config = dict(
    arch='gmlp',
    dataset='pixel-art sprites of 400 made-up characters on tiled backdrops',
    translate=0.12,
    targets=['sprite', 'colour', 'place'],
    num_classes=[400, 12, 4],
    norm='rmsnorm',
    residual_init='none',
    beta1=0.9,
    grad_clip=5.0,
    steps=13500,
    epochs=8.7,
    warmup_steps=670,
)
Rows from block 2 of a small image classifier, named by matrix and row number. Rows with one number belong to one neuron. Each number is 500 + 25 x the weight over its row's rms, rounded and kept within 0 to 999. All counts start at 0. Numbers have three digits each.
After each neuron's rows are labels from the 100 images, of 14976, where the neuron reaches its largest size: "strongest on" is what is common among them. Only what is clearly more common there than usual is listed. The data: pixel-art sprites of 400 made-up characters on tiled backdrops. In brackets: how many of the 100, against the usual share in percent.
# u: gMLP up (value half) (model.blocks.2.mixer.u.weight, 576x192), inputs 96-191
# v: gMLP up (gate half) (model.blocks.2.mixer.v.weight, 576x192), inputs 96-191
# out: gMLP down (model.blocks.2.mixer.out.weight, 192x576, transposed), outputs 96-191

u.443:512533491530504465472509458490473526506519487541499491487572513502474543478487477546519497492515518477521522502481494492489466520491489501504499469527518528504535513473534475485470470507467528521473485478569538541508558522497494522476481518444513491480527493483448444485525521489468505509
v.443:509521500544460535508506522488488511530484529561527467502516508521457494491486488526494520521545415494498490494485496491471487488458501505503465482529553516500484494524509517519561439518504502495519498466519510527472522499540510515553539510506530519530471494452496510470528506509494533506
out.443:457472507469484500528536513468505478443486491450510521484532501520522459533488503476498515446479537543577462453512483471502484496523492469455492546516469501499519489516495508503473490509470465507503515501460473507513470482482519477489505495493498495529477505485463491477520516524527491510
strongest on: orange (30 vs 8.3)

u.33:515542509547514493487526457485466520467480505494479485523458484498506526501483496513511478487552446515533491447464529514501472505450471500519462486564513477503488498497529456493512432517456490546493504464512508476491503533475474521526496485443515519527530487463485489451476465507505523539
v.33:508542521552479535521493513490489514505486533532509504545451473488487513484523522545518526526533435504483493493506511521551499500492481536504463456490523504513506484520485474526530491538522471499505485459460536506467514485488528531505529495501487514531499532498539478511480484504536512516
out.33:450481486442510501486533505505551486494475461517530486443500493504488479476517506515472489438455527533561508449524527512438455480512506492497483521552502523474477515485523509488485519536477446510509507503507506508500470504524491524524510514537497474446519484514444476539491484471524531480
strongest on: large (97 vs 39.4)

u.4:463506516518502478505468457493474493528522509524532502481556486534513482472456509530514512491535453516518481494470517475512485478475481501490508495522531456477471494514515493475535444490471522516498506526551543504503533466474498500533504463436510493485467524445469507480489497500490505489
v.4:498502537540479525516493520504467506489508511571513481505501482508484485510496521543530542491519489520508471514455497512502477474510478507481469465510557496502503517554490531518526499529490473510518515461481502482419511494513536510548522474507475492504465499522496495527500498511504517501
out.4:474498496471511494502509501483492502446482485460471509480475506497513538533517537514485503437464508548559511507481472504453474470523491528501472531518490500483488496493510518457489545507453496471490520477469453489521477510520484538486520480532515469504524527567497486510449503475492537525
strongest on: black (53 vs 8.5)

u.415:477485488546506483503526514511503490475485480518436506503518494501503530484536481497519480534513436516480480488483475479512510475491482499510508529517490468535520467474486510493491491509516488487506515502514520456473544526497510525506493523502505506490524555472493504486538488512528490475
v.415:514563495539472495494556537509469484478461501503514475509449448476469552533515478549552511494516488507500530472492470489524505510503500525530445491502478527524520465532508499505492527523485451495479498432477490491496521471497517498492527549533506501517492501504528497512525495527489501545
out.415:512534487536488553491519584514457482533503513486502437522470514484516508526470470473547502537522472481474504521499476525493540534508532528515505453469486477505513467528462525481507519494475498466478454520522498535534522455508500459495499506489520499505464470503518512498515516526495495493
strongest on: white (33 vs 8)

u.491:515492525489536521503470506497504515505482488479534542467469519498511531486498459494475460478495444486550492493516488508507473480468510529481521527493494509503506492500488515480518487530478507514532515483510490499507465533503521510549507532483515497523499515484472528456529483511527480481
v.491:476484447482499447495514470478504532507530518465445512506542490479487496494528523514521501462473539481505536513508493503475473516544508504507474483494516484489506509507543501483490523473460495508494465498514505521518529513478477505439490494513478483468518478514520456538508522518462462541
out.491:516485488479515491505505512501545504502509522509526511518465475482534527490507473474486497466494499492508491492467486503532504526465515491513506487501502522508499522511476499482465536529500502525489512502462489528470530500529454485503464475504473508475502475537484519487507481500514475467
strongest on: orange (44 vs 8.3)

u.31:442501526508508480530486450496476503443487489510519540515499470494522506469481500501526486461504477531556484481490476506488440534487425490494473493493459466490494510486518494457493461475450455524512540490501528460463478478492495503499467494497491538468523519484462522463520486458534513512
v.31:516530506520505489505538519482490499452489468455471492508510434503517527502513504519499470513495479540482497462479462479515516527509479519519449494487482463516511466507462496506493526523517460515489499456479519492508504538461496491469478491470479501477536542492522472519482503511488512526
out.31:514523502533545457484505484502516506521481503576493479500507511489476490488527490543510512493504493499497517512504533520484483509478525533524556461530509536499541491496536515504486473540517495544469486501503532533475500498494532493502510566506498512485516479519493474536514513487528519486
strongest on: lower left (57 vs 24.6)

u.361:491539531536508517482497481528449496490503504561492454513492495505493498470448491508556524432536479488570482484480524496516472549471473507530474470524489467471481524486525505492492475506399484511488514472517512493458503518475482487499498482486472530493494529474466476486505478510512519503
v.361:510515480493535472463507445471522526492499521482492509526472497496506505488500504492474480525512486463482521507504500538484520526444493502474510500505468520498517504428518448470483471463527537507480485512502491501577493531503500521504488504483531482536581492488501462471475486482494537550
out.361:496521532504504534502476522527491488529443482505496499521546538463527472487520513541508473472503530482525514499513500526455481526501496546529497501566509449470462483531498496501522467505496443484500501482537530514501464542470495482505483483468461481474507495496501491497475514482516483472
strongest on: white (34 vs 8)

u.127:481514506515485483497442455485489486549535508550543479502529486485476488487476505529519507469509488472547481461494519514560478516491481519470470495482515500461497512493523451510503480530458477496467486511511519512480536464478484475501492503513478496499486525476476505504528511490527506510
v.127:466480524481478469508496481503512461518530479509508506467569485507502465487463486516516500488476502496515533469505515487542496536517468475457480520475487510470511506513505488492473506479484477479505496531503501522505526491479527466498478474528484469478485533466474536489505518470526477490
out.127:521529502550493488481486514474459477462543512485515473515517477482499503498456496522495467476546498502478492501507515499537487535523488502515510485502492485510488456514490492526522482504498474499481465488519508546464493456485499467509528522490525473496457496473514486480475516542519493520
strongest on: red (28 vs 8.5)

u.268:531550528542504485510520487500465511454495478501502473523458495462503540482496470533528511465514493512584504490469512504513474507473482501521478459515507502540529506481482486514471479515438489507456508477502511473510498535490516522477488501473515508489531489493480490480487515474511563490
v.268:514490507491503540523504495507495500527502495497514501488536528502553469499444500454508511505493453512501540543539508520472478516493530483452477504483467478477465508497498524497515455458500496497538486519525509552522481550540505495510502482532508497534482494437495495475527534512500481491
out.268:489526520503483496511497534454486443467481525458472483537461505459545511521477474543505490486504516511528518479500466486520485529528458516529514531516471465524503451517496485475501516528490492477441533489502517514501478475474541456528498500477508441513493532516520531502476512490505481542
strongest on: pink (100 vs 8.7); large (77 vs 39.4)

u.574:464488527491549478497477421496499480491458486468477538478504510499533478464493525489498477490494473517511499475534519484492481496501466478491478518522479464483473511483511510479504458461491496498505530504538505508549489546474488495485501461492478469499517504457468491473503526518509481505
v.574:525505547514491533515475498511475502520510490543546474494458530469539506486494501527542526483506450526517548528562505542497478483489486536480495507519484499495495505469479485520523467513463481487510503507537518532455488535521525525526524530496503507519478528428512469477495524508515512482
out.574:521482467484482488476528478506525489520482510525487501539513522527472501531482498508459508539484490526444486512496503560505502486507481531507508502477480500511489519526494543515505505485560566515491525528493485451478457465520520523510473521504532512482453515513503520482484504493442488523
strongest on: large (91 vs 39.4); pink (31 vs 8.7)

u.331:466503516538499498481471465512454468538517524531495491488533525474502499510508533535545552494537477505512480521509517460505438517494477455514513480553533484481470512482540479511494448475461490511487502497564537512499533514516503502496525487496491449486493496484456484523476504502511512492
v.331:485514514522523518472469474486498508469481488512464521521500488506478518482488493505494464516549460499490501516485469493496497488454472496572509473544491492510471481448531462480490447542514488536469511450505533481508524477535488555516486514496506498475553492510492472484495481481486526486
out.331:532492493504484487509484516493520563485546470498510482501520474476543491524486486486481502439489518495567509538497456497510498526482511500452512504514495534501522481544461486476505529503503462489493465499511508531505466510482490505492492493508485473511457470514481508463492514493501494463
strongest on: pink (39 vs 8.7)

u.19:489486498481542490513471391467523514540484525475464533513503505519510474465487526461475476518485495492490481496523529503522517501502497490463510516496525463489510501483512481490519460481530520532508481520520538488569505527468517503507532460465494447529540498469497477485475520531525473518
v.19:516539516539525468501515477517450475474517475474511493474495452477531543487471485531529485456539466527555488471445505482546460523476489468510472470502484524513496489488516469499493475524430471524459507480500515501520520521480498486509512478491509461491535536488482496501509486513511487480
out.19:482487478484483458523524421503545475493491536534482534522520465515489503519469512507452523545504504527463495550493476512494529483488505498512522481493485507476468523534518510502511458492580550525514494571479528511449494489500491503492519517506497533467463496506517491495490515485478487506
strongest on: lower right (62 vs 24.8)

u.530:482493516508508509513478488495488496513523472487481509481542480505518481476507494566538511470498471518539500426496534513516437521514481501482425517517487500485497502527520501484506481483446463489474532490517509504512519535483499487501486462492524493496507524489441532492532479487525524504
v.530:515523525524519547477455498523447526526460490524490485518484540482481502468501495545549517494535457447503505496537523563485465555457478519520496474545481520490493514485508512496503468514479482520496497449504514516472510573518492479508476502518491494507513489481485449480514467519516487495
out.530:506495519520508554496531501509477508537432528503497473519462527527473493488493503512505533483542547508503499535487507508467496505511508492553532471554538513507500525462497526517528461512487499549524495485507504467505480505531503516486505505471524499488538434486492457500467509526482551492
strongest on: large (99 vs 39.4); red (27 vs 8.5)

u.145:516492485478505465500488515473521503465560486520514515482534533487513497489502467497481499468488508452528514488496490552486466540497489510443514530461448503484521552487502534463480513487491524482503501507476469495455490544500501451502498463528491553497550512515457521491503460541532490529
v.145:483482518490485501529533529581478492508476494521485488478512496492482489538535534513554546468493509522516472541539453514470491462530511478522481506531495525470476505556492524535512519506465456480506562479481463447479507457510491503473504519527467513484464475517490504543502527504472504469
out.145:472490501476497516518449496505535534558469512500490512511474500496501465464514526503502492484487563489515478484500537487515489513504503485506516501552516478474504507526495452532496492479525439517527499511512514503481505575468496491495505484488455484519484496442510489496507497552510450463
strongest on: white (81 vs 8)

u.340:505521538514539491487540451525469502470504479476493495492500453472503526485504485494535500427518513530531490518490499476478475450524505488540508489532504501500503479491533462451477479506425504516498509485547534494553489469509494534510509512467500451494500500498476457510487499442474507481
v.340:457488504530484513517506503560476499487498502450498547462529489477551519519516495500539516520527486528492509543543439459449499489503531489491511491504483523500487470531506483466497478484495465471479476514523539550529511522512509496509528524480514514475469491503500469527508528503482487459
out.340:547513507513493541462513492506509499514472493537448484496450513458512487471512529515479511508513480479457484534492509446492481518476498498509491493483520545512495496535482517529529529533533507511554550496480515507516533527537467477518508512546486491516500509541541517510500479510483487484
strongest on: orange (31 vs 8.3)

u.322:538495474492526510473500560510509506539569516548481479490521501497490486488517460491508517447476538454500499476534545531537512549521515520482499519483452525488515528488510533517450548524488510476482492496487460488489486539508489457480483494525484482502518493516487516520505471541490474483
v.322:484469484461526487484470378471530529507496544496491514512502522526477478454478531462462476505476528470497493535493534513506517511501502477495533514519539482479510533474508495492473462469519549540507491539514513498522512523508498499473519499469482474515523473498492461471470508483491481514
out.322:494471499464497523487513506493549505456538506486527465464456457514485521522462492427501497498461471534509503471491512518505500496491480509464485482472505508543528498462504536478481555518488507498480475522480499553539523488535501481513544534560535495490503523508480500484511508452504549528
strongest on: large (99 vs 39.4)

u.255:467487480511451510522526504483503498471435546502529527517493484516504531463464488474480489533492445506500505526497485480518494530490504517486462508452507456501490503502479537496525455499518515489572490502490542488466472482527512514522576510490519524521487537449522521450522483504535504508
v.255:520492496474541453476525500523516481496505476491468491511489481468527501508534494535520518449471547523473501494463508485495504518526463493541512517509481520501526495521527510472479540459489500484455524511497484476518499475458518497471454483516447456459510516537508500545456511510467451492
out.255:523504541501513509488488523501518485518511497514483447486476526464484487488465457468507466477489448482461506534490479533506504490459523503501497450517503524501471514536506507469459524497489520502481498528496480533499507480551467496529500500527508500447515455512458511476500498518543524470
strongest on: orange (91 vs 8.3); large (89 vs 39.4)

u.317:495505479515487464447485433492488503526482520550485458508484515499475536534501512535504495478514483511532502515523505470501483540485459504545509505530513457506506508462529499480475474475461519509463537499550511488489509511477480512469502534464483521461524512477455491489508511497447550521
v.317:498524508525523490495483484501453528482481486449517542481508508494523501475467493488494496490518489474519481511544491509446449550470481488497482465489439480463484516495498507454485479469471503523476498487499536548518464546465492484501498464469475491484511494529438462481500475511508501524
out.317:470459481452507472515462494502550479520489469506495481495472548481494496481513511472465508483487525509541464512549504502496488481484511478497519520533479470522486470436502482468490501527504502494486522535532492462504483499477495515477493499450490493485506528550467497552497506492478510470
strongest on: pink (25 vs 8.7)

u.485:483527528536500488468474446484482512508506534493488533525501499530506486479457498509494475489543455486515496491512533484522494531456460516526501465466485458481465512480531513494486441489482507530472496501517558506489474512464487496497493473472474528488509526453491486466479492499528482524
v.485:478518513524479467503463508494483460523514493470528504482495512494494509501506479576530505525546428494487550451509495436512493532453497494520480489477485485507484471490511495506520495513513468483490491508523513557515509526505502485504507494516533519489486501476501566477541480529533499519
out.485:530502492501524508460514462467565513504502499522479533469506499488501491533511541517477486487469521518505474564500453527460479477513511503475560493534444554470536507518489437468506505489544476525498500528470492506514464498503534517502479515510494505500530510545508468544464529500495504525
strongest on: lower right (64 vs 24.8)

u.450:491517514535528522490475480512438532491505460524487464478483505488496503462490500507539505467526468500527476498529535546500453545477453518480474485511477471481452540464511500468470450459439504464494505481553519493510496503500454502486491493454500502441528534477450481491503507480488523498
v.450:492501498541493514477465516532452488522511481480475488486501513479519529509522491535552488515555449481493505485528454460493485509461503496526510524523488488520478456473498490510515487542488454479466501457545523506517526534532481495510483535503527497486505525489491526506540465524517506454
out.450:476502476482508456493497489477538489460512496527500536497473470494520507487484467498459518503500489508486466483462537519504495470457509489518496478497490546536477548554522500453465515502514510587481478530455491521453482479473481524519494496514485514485473489539490499474485482499503485524
strongest on: black (25 vs 8.5)

u.261:533539512531490512488520512524449475491473469506519470499477487468503556475471495489507508483563477508514454514453505482489508503433478519504475504508530481501474484477495504470491489499453522478513482464533533495519490522525471526568553508449519456500491534508473520472503493504508522478
v.261:475509526485487495485522440476506483442468502450490529508455461511525509523446480457477485496499500511510489479454484502529518490500480517518495507498506480490470525493532462451470478505497497503531480516473487455497454485480510512494480456494477536482498488479535503441458474452501500532
out.261:525484500494534485456506491528522515508477559519479535504521503528472514517496497490500500448463550510509486557509482487490525473509515487520567497519504560480539513530507485495484531502485502509514511494476515503480503473524555507476521525504450501527482473521530459538510537485469483510
strongest on: grey (90 vs 8.4); large (71 vs 39.4)

u.507:539537507556548498492497487541458533520491488515471467481451503504498545506520475511536519466525496497523516527566474506466506513472484544527530486507463496531514476460478501484515497467451516493464505476534527509487472545459509516475503534464482560493536506491494435495526530527493514487
v.507:511498521493528473525500474512491512517469492433453541474503484488535472516517516469498517498492505491503487533560508509470511503510525475468499467485423504466489528509478512480502495458500524468509495533481509535541485557474488459466491473485482526501542490520503464498499536504466467479
out.507:456493504444494510452481491508521498481498504519516512475501493504536455499494533464478452466468517530484473495499515482527519528511542467507481552476520481482485491480501443501439521517544447508493500498501482495522524471508473485511501484507460465525476502477484506507495463478492495511
strongest on: red (62 vs 8.5)

u.561:526540478525517469480469482491453556487503469496490482494488517486459523442497493515493477462520511446538547515519476518478466530480508533492475459503500503490486537455488495464483482505451530501487500451552494513511484501495427518465479502492496509475517457483470485437511491501473457511
v.561:511494520495513508460484481496501466477508528523490457511473480476521539541505536515489504503494486545487514476475521495546511541504459511538462517500477430509458520461509506492475511488507485490481504482499481473496471559488482508499502483508487495499523544505510488501463434470494553524
out.561:490492488479526509478507539452509486532487468455492521463445553495537497493479459515467485465502527477527442446527513483477483485494461505499488510513479480514498517506496496489497490513512512520480491495531494545517475511481497515526442439464499509464510495516511541454505491489535518532
strongest on: teal (92 vs 8.4)

u.471:518518547518541523485468453512475493520464492479442514483494498504498518469481484508500500435511470493560480475509503483518472505477484515510460502523502490478468523506530503449510467508435519504517536471496506511528468519492483522507504463480469499524515512498492494485505512449493473488
v.471:495519501506525520426515479495475479499457486530484464515448454471511527499480536539489482495509502553493488523481521505528497563474457504560470509525476460508474501482492528469444500494500504511491517480524496463486486503489477513482501509476468479484512525489474473479450461486493571517
out.471:493537493523458542494477535509457515551514505498564494504489486498499510522497496580526514507549506486460543483458505555490447529511463561507476499503529502500500486512477483516536521511467485476469480445503526559469459539507493485490507520513494518448467502475515501498471501525493527525
strongest on: large (89 vs 39.4); grey (34 vs 8.4)

u.303:518526515512491509485508510498490459513507462496480487486531508487502520477422477506491485482519462486532525480523496482522474530443504481493424509487473503487440493486527488456486447485463482468504503482504494494546465512497474480540485418498510478507494530504494535482468465493517496483
v.303:449507479520500509483502473494506522485448508488490529532503483481513507447482501533503469509523444466518473443486465472483460526441475494507434505515511484504492494501533487491523407522488443529502499457500533491500519533490502476507494484474498536530496509475491500473529457480525498517
out.303:565491491475505496460509551513507508509535482515501515493514524515507511501494465493504484469452552480526503570524490508484546488495499499497504496502476532518503524491488525482463520520490510487482482486471477448497454472489537528472533492495463477524510497539505480504447487505474476493
strongest on: brown (99 vs 7.6)

u.246:458497535506525498505490429516471483486509482481503545470533484496542493482498502510527491421509483544574501494503495479499458497505480472507487505517493475480484515502541490473478461474398469526510527503522519494498534535503492516506491483491491507470495511475442499478498489470496501483
v.246:541540532543508509532513513523493478508489506469463488507463492491509508519517482513509530510534448509486571481527477498500521487478464499517509463506495509516490474459496482509531491484510492483468498488501546518597449563471513507515493514496522492505540560502523473531477512525476500490
out.246:493500514491524492514535496512489481488492496478599486503495464523535490466524476505475521501521521522466530436523529523489499500523484501523516474515510501521500487497488531512531472513546515519511468538519550530505454461489503483499479516474509478467482469496520475473467496486498513515
strongest on: pink (30 vs 8.7)

u.46:498549505545499511492521474514444529498495496531467461504492491512487522504496504533539508459540459504541500468492503493510478540469485543524441466518473463492481520489507487507502458511433489515470519455531503498468527509447463511479458502454495553497517503462468469492501496497472521525
v.46:495577488569478483501540499479483514485500513511486490542509466488474523478498494532496500525568449488486529453508510500558507504442477519505458453507509510511492484491508468515492450547518486510481480451519529513514555509487488539497500512480520504517492498470503464460490475509485505541
out.46:480480535489505520472514508542514492540433472525553504471525505493504441456505514514507488451459516515541514506495536517465484503527512534475482498529528511483518474491504543518512488558491436488539493494492521505501448507514524480487527533538480449490508511480490472511483503477508500447
strongest on: large (70 vs 39.4); lower left (63 vs 24.6); pink (28 vs 8.7)

u.181:511531550540488528511489481536460489494466504507504477506467493494479524544506541479512537512567455526489503542489469490502534464454506503540510457528528477490439494473489463531520471519504493498510489489504526482490497481501463541501536533500483499505504489488542459498468501494506503475
v.181:503504520520495521525483484509486470501456500504512489487525494508510483490488478529496512495524418535525514499524515472490476489471508498465448497522482492501478502512505509514519407505475489480509529498514493521503485549517513521534531475506510467522483513438514517462497532475498515474
out.181:473492487474498487486512500478512493463523497509531536463511436509521471478501500541475487468487504534518488419514532526536471495518481484478445543478447535523517528539504501477460517494496456503527524491473475509502475523494518490504466494518480480498503527479432495485496474490503508528
strongest on: black (31 vs 8.5)

u.534:522504544507529536480490475520492507511482515513535490474479523501514522484468497540501522489502410495535500496517527506494454514457489522508482518520486504468466520505512508505535446521463492494502518497534520536485470536510508498528529513492521514513484515448498520466518495475517537496
v.534:488498519529507480539477522496468513488538490525516480460503513534517465512487498535497498483526486560514478489482507482469441461531476479474510474522513489506481488522501455503537469480465478503522552506545472468481468461492524505521478465471510495474475495479482538515474479483494544502
out.534:480517467535482479519471490476487545485593508514488489536515486509514481473482523477482473547544486486475498501445498521519531498472529512464489476470535480507487512501482490497503471474537527521511442533536510489480550499473471514498494445470504537505509504471493482474479484523524474540
strongest on: grey (95 vs 8.4); large (89 vs 39.4)

u.99:474530523552512507501488466527419482484469469511487476479486468486517496496478502538551517455551439536535455492504505508527471501466471489509447477524464470484461517482507496483487442492421462496498541471529503490473504502502472491495483481493475492490465508469446482489528490487490527484
v.99:529510489525500481488497507477505472532516516502476480484523548481509529512491495511481501511532445496494542488512504443479503529451525492468492495491509458507483490449519495521519476463505516475485494504549484521558521620483496507516519465505531489528549539479502531521488502537523499518
out.99:483497517487494499511501495498478473453503499459546507482526474485513501489515483536499478460465492534528536455516484507483456504573480521509499540538499474524506486559495511493489506484475468508507506471504520529509470528488506475505493529494487454493501510523498516446450492509511462523
strongest on: lower left (60 vs 24.6); black (28 vs 8.5)

u.542:478513465539468498490515488487502508451506533499498489543483493493432517472495492517495493505513492463525518469493473477523449497493492477518452458509515518506506509472528501511493439533492477514476524439488508505515509459529499540474483519516519506531502460524499480492534494489501565536
v.542:496476511471497481507514494479520469494517470439464487477535517488552522502512509500482471506471504527491520471486524491534510536529485505498485545478503465510502509500479496506472522476516504497496489524519492487514483568469496500486464460495506481481515525490488542479480476510532485521
out.542:506532538522550511485490476527504504522527487538483524475511522527500480495489495509488476495484453520482484541508505526522571460501535528482540485479500509490499463514502497476472468493506527506506515476492498514494477496502529514495451516494475515527514541506473463497460531509477496456
strongest on: brown (78 vs 7.6)

u.368:486535525552509495465503464508424478486493480530499480477521479498508525483448503535545500464548439522535485479466497486511466511450475507499438483537484466478470524493523508460476443503432479508480518471522502500494523513504478514531492476482491490484493529459447495460510488483503512494
v.368:484527526549502493501492507506444479535479496500502481505483517481526528531499510534553546509543417477503517484504500521487488519445536526499424480506472472482446506481514503494510486525483492482488497459477473517507493555511489490486525471516514503536513505497501508492488478536538503517
out.368:472497505495494488490486450481495484464499477519523501466488471496524519478486514514492492466512449529535496442475485475518462493500483515505415530502497453531483501501495494477474478509492465521487534482499493513499506526482478520500468482472488508484515539471449503445487479488492510503
strongest on: black (31 vs 8.5)

u.543:521565528568509512496509494492452509466503489498489492517484477480492503495471477539524499480547457492522508445513508517517466536470447498495459444509463520496494523500518484478504440508470468522466488460503518510476482531463508482506477502481509535492509485483499476456496501494477521524
v.543:540518526521489508520441507471514515532508505494472492502487559501479517518526498522486491520515434506485547480538496468492499510482526514493505467494505490525479499455486473515532481530526509512469509475499499535529487567463512534517519482485502518553551539510521505543499523521504523525
out.543:514497511475493572487528536518513516513452495472515497502496509497516522498515515507492471442450519533555531481526512526463464508553500525515493490570534489475507506548471494516487516536483457516480495488517519536506505516520491517502518521490493441528459478515498485477454515508472467478
strongest on: red (30 vs 8.5)

u.112:513532506521490495488518506497485462467454449483467472538486496464486513437440496498504483501515476511514494495485494508491478489452493471496417492537519504476435491467512488478484436470483469479494504468498488456525483509503473530504505436504489485493519506513517501494476512486498515513
v.112:454495484492494475481514467473516490474516515505516515492535452511547485509454510497477469499490494502507481474465505513513491533503475510464439531465463454473503520532505510485478488490500495509527499514502502517454491483491494464513473469489485525500471524467478514453504470489538498532
out.112:534523504528490531430527494518474493488514511516505510530497500469494527519479482469521515488466484477507541562510476517522509515508525501501488519463522534494473493499551508496452497509472528460477491462489500486497487466538526511482522510504512510524493505527514484540483517484486452477
strongest on: brown (99 vs 7.6)

u.374:512518516523514515476530491535462466468465497506500484481467474472512540519476477489505496422531500544541472512481477462468485500437490489544509507536488520518500479468526517447455478490421491522504538457508499467518505489532505510531510512476495455512523511502459485494464515487482518498
v.374:510553521536510497470495528506460461553524449488488475486479533484527514536496456518554523510536441540490514491528479525493509479469532520492492514504488468510467470477516484477506521480495490435461512503504484473480491489514494509495527498513515526459515521504511528536480510527504519507
out.374:498485481489468496492513502563481492505506495481479501455518495505417499451529539531494519475481490510523486539523502474499472472521498468482469498529479543446475518506521512511487528495492471505521515481469475480511497513499460513493523526539462464518491450516524485491486493517487483477
strongest on: large (99 vs 39.4); grey (49 vs 8.4); orange (25 vs 8.3)

u.245:474524528548514484480492448525444498480490475510497509487510477503509510480482495537553489447546437512565488473476488483502453490468475505523461482543483469482485510490520485471484432507404462520470537470527517485488508502489478511498480499478488499485492507459443486473515492484491505492
v.245:533534535528467542512506524481488491538492531533519466500481533530501480506487487528516542515515420497485537492530529533508503528487485488479482469527507501502508510520485522533538482489511516506506487489474507541488515592485547480530519481527505506554498531430510456492501506542514527531
out.245:495510531517530504471497489497468494480476495470544492464518461482529497484487530510512509428493491542560505466504524488478472484541471512504463522546512451499487470512503518496485482509442420459479528470492500525506483496482502495477499520482495458494544532475480474490458503501502532514
strongest on: white (30 vs 8)

u.367:501507523546512512477490497509431456482486493452468485499502494452545539505485515527511514504539495508490489520504514450494509488494446492533480492528508432484435492474494505484502494506493527460497487484566541512511457534486447513513494462460491471458478522500503495490490514506479480458
v.367:488498501515490490540510522495520478502498507458482536487528495550482507474490417528519515496505488492547488439490468496462436503483465477482515512525496524502521508510556526428517474509439464536503534502486533500490477495519528505527516518499536515504486488510444539465541490515511486502
out.367:517499488507484518495518525502515520504513528558497491515514541511490493502487494476516507504481489511495516527491473521528534493526534515514551452465520564511531490506496515522483526536498490503480504500490495543471544497533543524517512544532493496501499502486459461511523532532500501483
strongest on: teal (29 vs 8.4)

u.435:477538524554507507477488461508430507492506489522492481470515476494515512504474495536538488466547442531541500468467520492496465528465470516506453484542478449485481526494523468475489453495430470513472518481534512506491509535487481519517487490475493511489505515465447489463504485482497512512
v.435:485536500540492460500516490456509493520482513496469521523468444513496520505492510538506504524517446513478508458507496474526500553462476519499448475485452478512526477506508487471511501507529493512467496477449534519520535501448541488491531487480490519527561540516501481511488488523522509548
out.435:494530527507521518464493482522485525495464460538530479489501495464521501459516514535511492431513452491528521460495517505477465503495497562513456496547533459511476476486496495505493482528457452508479540452521523516500473552499475498485483496506495484473536528480479474506470499467506507499
strongest on: lower left (60 vs 24.6)

u.146:461517523548521500477509446516450503505491490520479507491517481495539517492476502530538498467544433516559461478482492476507454500459491506513469479520492445484486508492533492477487430520438475517484534477522524492502528493513493518512449477465506502485501516470440496477520476480499507475
v.146:477533501538463516499520530527462473541492520529513501488512511505496493500493481512543548521548425476488519503520505506504501495454548528484441493483498512494470501524520533508522480485497492438517478487494489546485506525532511517526537499554520512520467515459510522474521503521513489477
out.146:485463510479503481485514489495481478476509484491532493429497483543498511494451505512486509446495468559545472471470484472509450466506493456491437538514466523495497473514511512464470527503456458509488528502447461495503499499510517508542523502507511483504527527495442500499498462535496554501
strongest on: brown (32 vs 7.6)

u.363:506521510507527522457471480500482523499501495482496517506455499472497537483485487476476463429519499474573496494537491503506484506457461521510495514500476470483504522460509479447479489514435531513495504457519524520517475497498463518528467524453497505522507486520450491441505490475494493503
v.363:494520517523460533504508504526456520500499458469488481471494489481497522487499507502538497486518474513526479506488453462533491541502502512514489483468520482513495483504486494518514486501454465476490473468523558517493498497473508549515476523497488525505492540502491508500582486498551502494
out.363:528497491523530479463494558507507542474536542477507523504508517543491498517530469529495501464479551491477518490492507527485512510510503515506551515464506577505528511533491518500511546503495507491495497481472466500461484472515538487471509503536507525493518484501530518522488504512503507536
strongest on: grey (97 vs 8.4); large (69 vs 39.4)